From a checkpoint of a small contrastive audio-text model: 77.3 epochs.
Rows from block 4 of the audio encoder, named by matrix and row number. Rows with one number belong to one attention dimension. Each number is 128 + 24 x the weight over its row's rms, rounded and kept within 0 to 255. All counts start at 0. Numbers have three digits each. After the name is the row's rms in percent of the matrix's.
# v: attention value (encoder.blocks.4.attn.v.weight, 160x160), inputs 0-53
# proj: attention output (encoder.blocks.4.attn.proj.weight, 160x160, transposed), outputs 0-53
v.21 089:060137148102140167148117111116120114120094089100139125144123157133131137138107116109126116133131100117150166169136139154149129148123126136146117077132200157085145
proj.21 079:154125166161098106146120153157107152086138126167125112136144101164091125113139157147143139097140127147127093108130129111135150147150109173135162188128093130157101
v.22 059:118149139123146174101079122091123159137131148123147191151089119114097120115125134104119128125119154120112127134188138146121110107155107116119140125113122117133133
proj.22 059:096102151110109077125153141137129122107184079150112081123124111127136130147109151138150132101135059083137152154080143115123181172137139133133122168152148114115097
v.23 055:105139114101118108117107147131104102104150142152094096115162116143103114133121116101147133127156139145139105139127091106107129130127146142133150156149122171094097
proj.23 058:115091123125108120135107106105064160116125162114143166144141166128095129116141134155088096170123164131136130140140156152098165097139135090113138155120144138109161
v.24 069:124115149124094156120121104098130124133116094120161136127136175120144154124114111097099090126113119115131171165136137155114136137140133135141127120138182139103148
proj.24 063:120150145152141123147118134148124134102126111162128114112115080116081111120144167133168151091099098152139126103134129110145129171144086184128154170124117115143108
v.25 145:161108152101043069129156136133146157117159139116123142110143160181138134122156119104099104121135121114086087103117090090095118130088128122102126169107107106153138
proj.25 136:136132116148168189103111151121098098145084093117131141131128085074121163140106123120122127144127119144124190136144130176130136116124133159144157101143099127127178
v.26 120:207083133146075117113159132138155165149194147109142141120117113134135132102137127133119136126124153115100108103157109130108117120148115119117123188108069105177139
proj.26 095:075147097111184145139121097098150083126113102127116109133095126101149126149093119102160094138109087105151189143104121123122124164128132139143124112153161109109122
v.27 099:050173139118165148137103118114119096115088111139145098139140162131118132141111120105110120132138133116122143151125136170128160117119123123130129093154179129073115
proj.27 084:172091174144109080109119148133082169115149154160133143134158123142088115122134158159122165124128131152117080112147138118148137137124122160117135156115110130148137
v.28 078:115134208119065103168136094098126115117106097081129111150166195159182131109117120103112096124111135104106162145125117183107135133114111121136115113150173109127151
proj.28 074:146133133133163139117112133156115122118102120150109124103114091112099131129125143133193137102124086177158125086141142081168122171138095202145148149118109131165116
v.29 101:090140071143214176129098125127144110148132145158163119146109101107113122144129107155167150114126120146183139132128185150162119119144118131130154113122127169106109
proj.29 096:094136159104057098131141150132141184144157159127126129117118141163158100108122154108083142122130148077101084152116117143095130121132129110147119115123136161096136
v.30 122:088142091147210183129099132129123097142096118166122127146106088076110129159118121162165146133118100135161153145140158135155128132130141127131138077135158146108092
proj.30 109:140132151127057076131163144163138178117162162123145132123154157187144096115141121121090131090139151108112072132101123129114147113138118100107111137123136147104123
v.31 146:149118161102046072143149129125138144115135130127115141125151171174148140137148130101083090132127111109071102112130075089089120125085134124105111154119116099148137
proj.31 140:158126117156175188098113144144097089135088108119131139114139081073101154140119125129142122137131116170134186123139141164146147126121131165132149120137096115142166
v.32 068:091116111128124102123140128155131178148140152167125166146108115099127130161121142174127144142138116092134111113117131084112118126103163130120124105119115153087122
proj.32 065:203156128155129157126138127143106092119136085083122061118135144105151138134126102079152192114151120123136133130122133143144073132120151122155133105145107152118128
v.33 070:082116145162096103148102127134150192154170175126121170148139091083124107117120141138133142126122144138128117100126132113112096088131138128124125128125071102131128
proj.33 065:176129138088159151128137122142115075089116090125123094142134160148164113127119136089146161118134118085141157163123149117169084126093167137116121114133125171084125
v.34 063:180157124134140120080128092076159066110132119075174135105141114129120152116105124153113153110135144119111149147158143140129110128146118121133125142130131077178154
proj.34 063:059127157144122094142111149135095141085138144184102176127137128130133117110141131126086070141127135093136127132103107139091168132139084158150162138134169084114104
v.35 103:083136143073150101138150115137127119123098123174111119137124121133105137159128131157143124135121099079140118147105145085145115131105139130141124108140153151091134
proj.35 091:169146105175095157131113124128114100140139130091140107143154115096110134129140089090115137141156140151107117110112104151107121117145130116158133141154077127170146
v.36 135:103097155076096095136132107163138169133173156168143149114129179154125115078091092106125113092111117101148101105143112081131102130121116132126115121090152131114104
proj.36 125:147167099161167172102126167137096095132084104103131129138131090109130136162133118135133114115135110154127177125108131175114163119132115075129140120149103092139171
v.37 089:157088162098081098156141109157148159133205145131135183136118129120120130109120122139119132120123105127127115118125113090105094108124108140109121161100141108122091
proj.37 077:157146116109137134125099143084102101128081094135107073135110130124164146127121130088113154114136124108147161143101125156159093138127136116150143091163104128108139
v.38 068:153093167150095069135150149170133154122205140098104176128120102129160116118120164148137119125130134152142132108131115106097115133130139123108118165091134090124124
proj.38 064:118180123095177150128129110104116088133069114104117035135130162137138152122114101117158136115121127061133149144130165114182098093125149111123127103143155147083139
v.39 058:093108133134105149131123155105088161131176158115146138133119129141140093113150151096134132126132163166127104096141110137101114096157112134100154156139118149163105
proj.39 055:161103133103133123107162117145145138124130119103138106095110141159139125131110148174160133130118095138179153154170169113180125159115153129107101145120124111108118
v.40 078:100155129182137155179099129128102100128159138099126131183136130149176157170140154109110114143124093111110117116073127137093119147149135131129148152154161116108120
proj.40 070:160118109142119136122100122092122094167110094112095107140130128104113148117126106127173183124135166150138133107138153136164109140117107149158127101109076136119133
v.41 061:188148121140108115144120141088113103110082101134130079108151160169132108127132119120137122128149117143123160155151128149134151130139129144107127129137139107170158
proj.41 059:078135150106121097118170129115107179126174184135122177132131113123125123102104145158103123144129159127101077161148120124123182163142092114119126169118145126136128
v.42 073:148075156081084095160156109169142144115176153138159160114122139111118112075095098105131147093122105120149119124116111093122111120124083136128092154101176110100110
proj.42 077:134174102113156151131083140081096109126070115166104144137091118130134128147114142111087086130111102132121157110119128152098120124131131082098141117173123107141133
v.43 125:112094148076092096146141110172139162125173147158157145102127174141107115061088079089129125081128130112149114105144108102137121139125108137130108128098165130110114
proj.43 120:126170094151162171110113162110091101126077119132127139155114094135124138168133144140104082132123100137115167114114122157086153102139131074114133116167122089148157
v.44 104:178054138142061100126135146146146155147200131132127160097114104103131115088122125124117144123130139150116151114157112138101140130142130137112129136095094095166120
proj.44 090:102144138102172124121143146124125113110116107136148120127115142166159125125115154144123113123111122053136137157110137121158116114114143115137118103149166143052103
v.45 117:141175106183164179138101121078121106127105105085115130168128113115147140169168156144122144153124122140113128168103160154121144114130129120123148139150115128132136
proj.45 109:112065144089073076142115122137164169132132116166111122102133136122123116103132119113134165123128162131129108146128126113144087153127124217134131126099113145152100